From a checkpoint of a small contrastive image-text model.
Training: 21400 steps, batches of 256.
Data: trained on rendered solids tumbling over patterned floors, 195000 training examples, 28.1 epochs.
Rows from block 4 of the image encoder of a small contrastive image-text model, named by matrix and row number. Rows with one number belong to one neuron. Each number is 500 + 25 x the weight over its row's rms, rounded and kept within 0 to 999. All counts start at 0. Numbers have three digits each. After the name is the row's rms in percent of the matrix's.
After each neuron's rows are labels from the 100 images, of 14848, where the neuron reaches its highest value: "top examples" is what is common among them; "lies over" is the class under the peak. Only what is clearly more common there than usual is listed. The data: rendered solids tumbling over patterned floors. In brackets: how many of the 100, against the usual share in percent.
# fc1: MLP up (encoder.blocks.4.mlp.fc1.weight, 384x192), inputs 96-143
# fc2: MLP down (encoder.blocks.4.mlp.fc2.weight, 192x384, transposed), outputs 96-143

fc1.344 077:515483448467558446494517517546537527532486527528496520512477486446537526521479489504497476476512527511538537468479475496510525494472500515481507
fc2.344 086:504473485492497513495509513483511471480552474509504510525484528449488476532518483524514515530462521500445494496543513525509494500457541552486473
top examples: bowl (27 vs 10.2)
lies over: bowl (25 vs 0.3)

fc1.129 108:495496480506519495497496469466478486493514505474517491491496528522450493492506542487499485496501472550512529459497503504507474524532495494504472
fc2.129 107:447483461505512516504521468474500499492510489500501551491479510489480539499473505508505495477522509514475534494536472512476498511474507502491458
top examples: disc (51 vs 9.8); largest object: disc (35 vs 4); dome (29 vs 9.9)
lies over: disc (26 vs 0.3)

fc1.246 099:460509499489488471509512474498470476478514474488492496524521523487505511470497520519449527485504494484509497458503488483529535456502532503524534
fc2.246 111:534503513490489491494495467508480535487514498504517464527513455508515481472573500510466521490556469489496491479516488490492478477486492535465545
top examples: cube frame (80 vs 9.8); largest object: cube frame (27 vs 3.8)
lies over: cube frame (35 vs 0.3)

fc1.8 090:469493495469511485504502493470484504458488491498493508520507535485529535486471526442508490507516535480479515535498516557546452512453540455472479
fc2.8 098:462473543473463483493479489469479479518530491536522536468531515507527507518487511500499528509528509537491507461492511534485484559526515517507512
top examples: sphere (35 vs 9.6); egg (25 vs 9.5)
lies over: sphere (33 vs 0.4)

fc1.357 087:507482503466521505526526496466459482522499456550527534544488536465521519544471491475517541514499513487517507504485525523506520499450519504485497
fc2.357 100:506507487499505496500486509503507461531512491551494489511521550517483507508508541485464519537501488452449549456511472509470498531522522517487485
top examples: sphere (44 vs 9.6); largest object: sphere (33 vs 4.9); dome (28 vs 9.9)
lies over: sphere (39 vs 0.4)

fc1.24 111:486493470473495492466477461505507456547539499481500473482516516485509508506474490549476498527490485515473526488462482485485505493505537432482497
fc2.24 105:558510495539459508492495485502528545453454523487494497504533507540470508460506513507490498478502515479512504509522552528536489471503524514513518
top examples: dodecahedron (41 vs 9.4); largest object: dodecahedron (33 vs 5.4)
lies over: dodecahedron (37 vs 0.5)

fc1.333 097:522524477486545515485515527495506529507517513508526471523494511481493455471541504514460515523453452497494525505537478503522509518465502494488500
fc2.333 094:484506519506467481513508524496460521519522484515484526494453510470507472457524457507506479501500495540547483527514503482451478510510539476497484
top examples: bowl (37 vs 10.2)
lies over: bowl (29 vs 0.3)

fc1.303 099:484483511510506530492491523499482474472471496555528459454478477500479526508485526509496516508498465505511488551519496515536503470496508488513517
fc2.303 095:492499516496497477461503494492515523567496497495507513508497521511557511489445497477511492496518477500516469501505458520482507494471464515550487
top examples: black object (59 vs 19.3); light from behind the camera (56 vs 25.4); spring (42 vs 9.5); its colour: black (34 vs 8.8)
lies over: spring (34 vs 0.3)

fc1.94 131:501475452521491481490512492500511505505509476464484455523519479511507492497413506479497500515488516484478494461496497504494523493467535513492519
fc2.94 120:535493507497509507501469505521466509502490521528550491468497501546468502480511521502518490502514483483512502530479505462548450515475519498505509
top examples: cog (47 vs 10.2); largest object: cog (40 vs 5.1); star block (31 vs 10)
lies over: cog (42 vs 0.4)

fc1.194 109:453479511480526483492509513500510516483473495487510489511530495542481538500475490531510516548491498486512547565511490499525466487490502451462475
fc2.194 093:511521526507482466453494506510493468503527532519478497488516510509513474484530479499449523514514533514525449477490490504465524510509529476552514
top examples: sphere (36 vs 9.6); bumpy ball (28 vs 9.6)
lies over: sphere (28 vs 0.4)

fc1.203 124:518477488489477523516500481529536497479493500449496456507503472524508509518491497518510526489452542510479536501483476477480475490478502463507489
fc2.203 103:480522493506495526495502476468527489505571495484509485511556500512506532527487474494542546531480506472500461462529465553518512472519509506546513
top examples: cube (33 vs 9.8); dodecahedron (32 vs 9.4)
lies over: dodecahedron (27 vs 0.5)

fc1.227 115:482503505514542545512465470490499518505485495481448495526513465499485524463501542503521479518507514488485542472498508465500506476512512493520498
fc2.227 105:483520524496507429478519489476514503496494523535463481522538491530494497520451548543507489486515454516466521508548536495519487540557544517470503
top examples: sphere (55 vs 9.6); largest object: sphere (45 vs 4.9)
lies over: sphere (32 vs 0.4)

fc1.10 098:442476551475476492505514493471487521423466505491494502529475553465465517501518516514530512482470507503529490495469522470524475515439492481507513
fc2.10 103:503495497506522519524511474518505476519482479502467490484457487515462473465565503522438516497534514525487498472525496517480516501517520485459492
top examples: light from behind the scene (51 vs 24.9); count: four (49 vs 23.2); sphere (34 vs 9.6); egg (31 vs 9.5)
lies over: sphere (26 vs 0.4)

fc1.20 118:511531500476482498505461505498477510483471478509500515487502534533506505522505517451500450529499504509478543464451522544510481555472532512501467
fc2.20 117:509450475472482494524501486469512484548510490509522512504475495546471533519516474499498474504484474500499537489535472522491501520503524515500484
top examples: disc (35 vs 9.8); dome (26 vs 9.9)
lies over: disc (29 vs 0.3)

fc1.145 118:509514495462503512541499541561483485501489501492486477504444452497538500497529499493504501525511518494515496538484551445515515492503511519492510
fc2.145 114:479549516518456452520513487488491543525533476547499509485550501524518512504457470541512520510484524499479515473486479518461518472522500475493508
top examples: count: four (52 vs 23.2); jack (34 vs 9.9); star block (26 vs 10)
lies over: jack (27 vs 0.4)

fc1.297 128:493497501510505510524515493473492499525482451452486487495500487469489503526455522466491515513502523484523516495524517451481528475505521527511449
fc2.297 112:491480533492538472495475505487478526495500507505532530512483471484539508536479454527518509469481534478522532503472463476505519487489526506562527
top examples: jack (47 vs 9.9); star block (40 vs 10); largest object: star block (28 vs 3.7); largest object: jack (27 vs 4.6)
lies over: jack (38 vs 0.4)

fc1.84 125:501502499509545459498511488461527477469447490506510485498530514527446539517470489478494470486508498548503517540475570485474506515472463494520517
fc2.84 124:499527513503523460437478498520490523501493494491470496492513558491517510485515515533502502509472502503468507492520508487471519530510514517512530
top examples: sphere (55 vs 9.6); largest object: sphere (43 vs 4.9)
lies over: sphere (49 vs 0.4)

fc1.291 105:504529513488463461530497457513499530527409523531525469540500482496489553475542518508479523503555513511489516548488506505515496482512480482439455
fc2.291 109:476530523537461528462501474466537485476502518503519554483535511509491478516456482532533519503487514461442482472511518508469529496497549487536477
top examples: count: four (63 vs 23.2); sphere (47 vs 9.6)
lies over: sphere (39 vs 0.4)

fc1.262 120:498518522527508483537485470475512500514504465461500492498547460489471545519468484546516521507498494488446500513492529472500475515476496513517515
fc2.262 106:508526495505513443486514481475521513514490499514485516516492507482505481521469475522522561529503439470501500450528468533489472503481539516489448
top examples: wedge (27 vs 9.9)
lies over: wedge (26 vs 0.3)

fc1.251 112:508528520496535502526511503514476468493475473494515493491500484524515428474477513483483501541470443582459494470463525532506469554472527505488473
fc2.251 124:505471496473487428516475527506535488518502451536504509478503497552497501531475505490525435514510491511491528474509493538516498503467529510485496
top examples: disc (52 vs 9.8); largest object: disc (47 vs 4); dome (29 vs 9.9)
lies over: disc (49 vs 0.3); dome (25 vs 0.4)

fc1.339 100:471482485517523520490503487527436482497489528551497509530501520462516471496462541473529516537488534497486536495474526506485505501452480521476470
fc2.339 111:505506508528479537481500513461560512547504497519493503446516495534517477510482518524478494513537519549465539449482506527478486518536530520505483
top examples: sphere (50 vs 9.6); largest object: sphere (28 vs 4.9)
lies over: sphere (37 vs 0.4)

fc1.311 143:481513506501493491508474476492500449503468480501505467497529488532504465534505528498487486495479503539528538505498503482485506529473480500499449
fc2.311 118:470503514499550503516512512487509527502538479537456515494503520514476539527494493470514509510507503491496466531509470506506514523443476463497487
top examples: torus (48 vs 9.8)
lies over: torus (27 vs 0.4)

fc1.95 074:452498481479534496473513520424498485485464492498499461476509526482526482520507494518495490447461505535468520551496523496504500491503481476510485
fc2.95 087:488459532503566500524519487463511479520483488494500491491475503477535500510497529540514475547487520559485497492527505498493538500489499489471475
top examples: grey object (53 vs 19.3); white object (47 vs 19.1); sphere (40 vs 9.6); its colour: grey (31 vs 8.4)
lies over: sphere (25 vs 0.4)

fc1.254 122:495529466504495502507529512497491492549530494465510491515546454497497481519470546486521546539493484505534515484507496474495489461469446502504508
fc2.254 115:528555517498504467472523484502492486488487483536495489497497543500484498480536491497475462507514506520466532475524526520478490498463497458461533
top examples: torus (38 vs 9.8); cog (27 vs 10.2)
lies over: torus (26 vs 0.4)

fc1.292 106:460469508483511467545467517501479478513501511510509460502491497493507535512530474497492476481472450496501508456523473516480483477477489516483496
fc2.292 103:478513481502525468442475484504473486527515486498553518519504521544522493479507516502469527484485525528494516485514505528529507495508476479492505
top examples: spring (53 vs 9.5); cube frame (50 vs 9.8); blue object (41 vs 19.1); largest object: spring (31 vs 3.9)
lies over: cube frame (25 vs 0.3); spring (25 vs 0.3)

fc1.31 129:503484443493534485476565492533476479519512498517516496486535499443499492500511504465475525513490469495503538466502499473509464529494477486514472
fc2.31 119:499485511513545519536474484481489518507514485523520505518466553495468500498521490458542507512531456535473516500488491491508497526497475498461493
top examples: torus (56 vs 9.8); largest object: torus (41 vs 4.4)
lies over: torus (35 vs 0.4)

fc1.336 092:500502517538551488473476479486497482456491555467536482501478511476510477557499506501484512482518474484479490493495517511496527522466471491497493
fc2.336 095:444484542517544474456521537462477507508483472483514524539528537505511523505525511482535493498495447520506485485533487504478508477457509489575489
top examples: metallic (93 vs 59.4); black object (53 vs 19.3); egg (35 vs 9.5); sphere (28 vs 9.6)
lies over: egg (28 vs 0.4)

fc1.318 101:464522516474495505557515490471504488506490479482500495502513485540467525501470503496526463520483507478503510465559498476557508492523493461482453
fc2.318 090:518537500508462469500541519489464504456502548509502480472532504527502523501502496527490480492519499499518530532482488516491520540532513505508526
top examples: bumpy ball (41 vs 9.6); largest object: bumpy ball (37 vs 5.1); sphere (31 vs 9.6); largest object: sphere (27 vs 4.9)
lies over: bumpy ball (38 vs 0.4); sphere (31 vs 0.4)

fc1.219 081:483502519479518537464501445497501456505502473488491475518493490495461529489518516531467495508504504507445500505516546540473499521505458495501492
fc2.219 082:513529499478527491489437515461501471509523535500445516497522504475483514504470521532517467508506503542458538517525514468495530510499533479527526
top examples: count: four (55 vs 23.2); sphere (44 vs 9.6); largest object: sphere (29 vs 4.9); egg (25 vs 9.5)
lies over: sphere (40 vs 0.4)

fc1.192 078:538470515477506493519509509440502500508495512471484546529480505463518524494542480472478472469540487518485500522492510519480503516489489472501486
fc2.192 088:533470510467559478500482508508505473471528454525538479499463547474484497521506508524475493489487508504457534477520528487488481493547512496495512
top examples: pink object (40 vs 18.8); sphere (30 vs 9.6); largest object: sphere (25 vs 4.9); its colour: pink (25 vs 8)
lies over: sphere (28 vs 0.4)

fc1.263 133:493446489502495503540489523522542464497524461498476467509493476502478529475480488472463476517540514454490470479441541535512520465516509485480517
fc2.263 120:488529514479492505503491567500458434508533507472513558506483537495521507413572493496512515459496489544520541512497476509487506538505478497492510
top examples: capsule (34 vs 9.8)
lies over: capsule (26 vs 0.2)

fc1.371 136:471516533467515474507486502514509472518492537521492471464578499537507516488503521561495551494484517507503493516492481462462500468483487455496502
fc2.371 132:512525482488501494506538480483496490528525522507476497508507487532498469461486502512508497472487483507555492488507473482504495441501502488515516
top examples: spring (85 vs 9.5); largest object: spring (49 vs 3.9)
lies over: spring (78 vs 0.3)

fc1.55 125:519498483472535517520479475491478469532536548520552482486537460493489480514527458503470519475501425503488522497522445514526470493486485497526505
fc2.55 121:502506509523483474517526525494494512495504472494509499514500496511488482506533522550534491501509488529501543523489463510508516497521491544477516
top examples: cube frame (64 vs 9.8); largest object: cube frame (42 vs 3.8)
lies over: cube frame (32 vs 0.3)

fc1.204 110:468511475484491489534492498515462514488505521472501532502490528469472563505501481476474512489516454469485540499488537474553508540536503532500489
fc2.204 095:508527536553500530498483483509490517482490485508487521521473540510495515517492505483492549480532451516500510515526464504502531451511477529509532
top examples: torus (49 vs 9.8); chain link (42 vs 9.6); largest object: torus (31 vs 4.4)
lies over: torus (42 vs 0.4); chain link (29 vs 0.2)

fc1.173 113:472519500512427500473564467467522510507456475454515480488523517477480490487486508480531531486502516511516510560491514528509491534485502471505482
fc2.173 106:563499502544531514500491506475506521519520515511505514499444497512518494487553530489445470533503500541504495497491472479466524464490505522494515
top examples: light from behind the camera (57 vs 25.4); yellow object (39 vs 18.5); sphere (33 vs 9.6); its colour: yellow (26 vs 8.2)
lies over: sphere (30 vs 0.4)

fc1.16 092:492488491467492505478461549520524477494492492490521518477526526473545493530464475486506478476493472495465537467477450470496480554471486486467495
fc2.16 093:509540478484477511504508499506498537584564504492510472472508509489506501502498463444466547439504503468539463523503516505478476486474529467468510
top examples: dodecahedron (30 vs 9.4); hexagonal prism (30 vs 10.4); cube (26 vs 9.8)
lies over: hexagonal prism (28 vs 0.4); dodecahedron (27 vs 0.5)

fc1.248 094:469515499535526520519510502469489475534518479483537525454508495466487483474520492468536517512472442520516491523489522529502469558472509547518440
fc2.248 109:506489515503512497559500505522498530455527543519495495485474559519522511512504484551481482479510498512510522505525481531508474512496497497471500
top examples: light from behind the camera (57 vs 25.4); disc (36 vs 9.8); dome (28 vs 9.9); largest object: disc (28 vs 4)
lies over: disc (34 vs 0.3); dome (25 vs 0.4)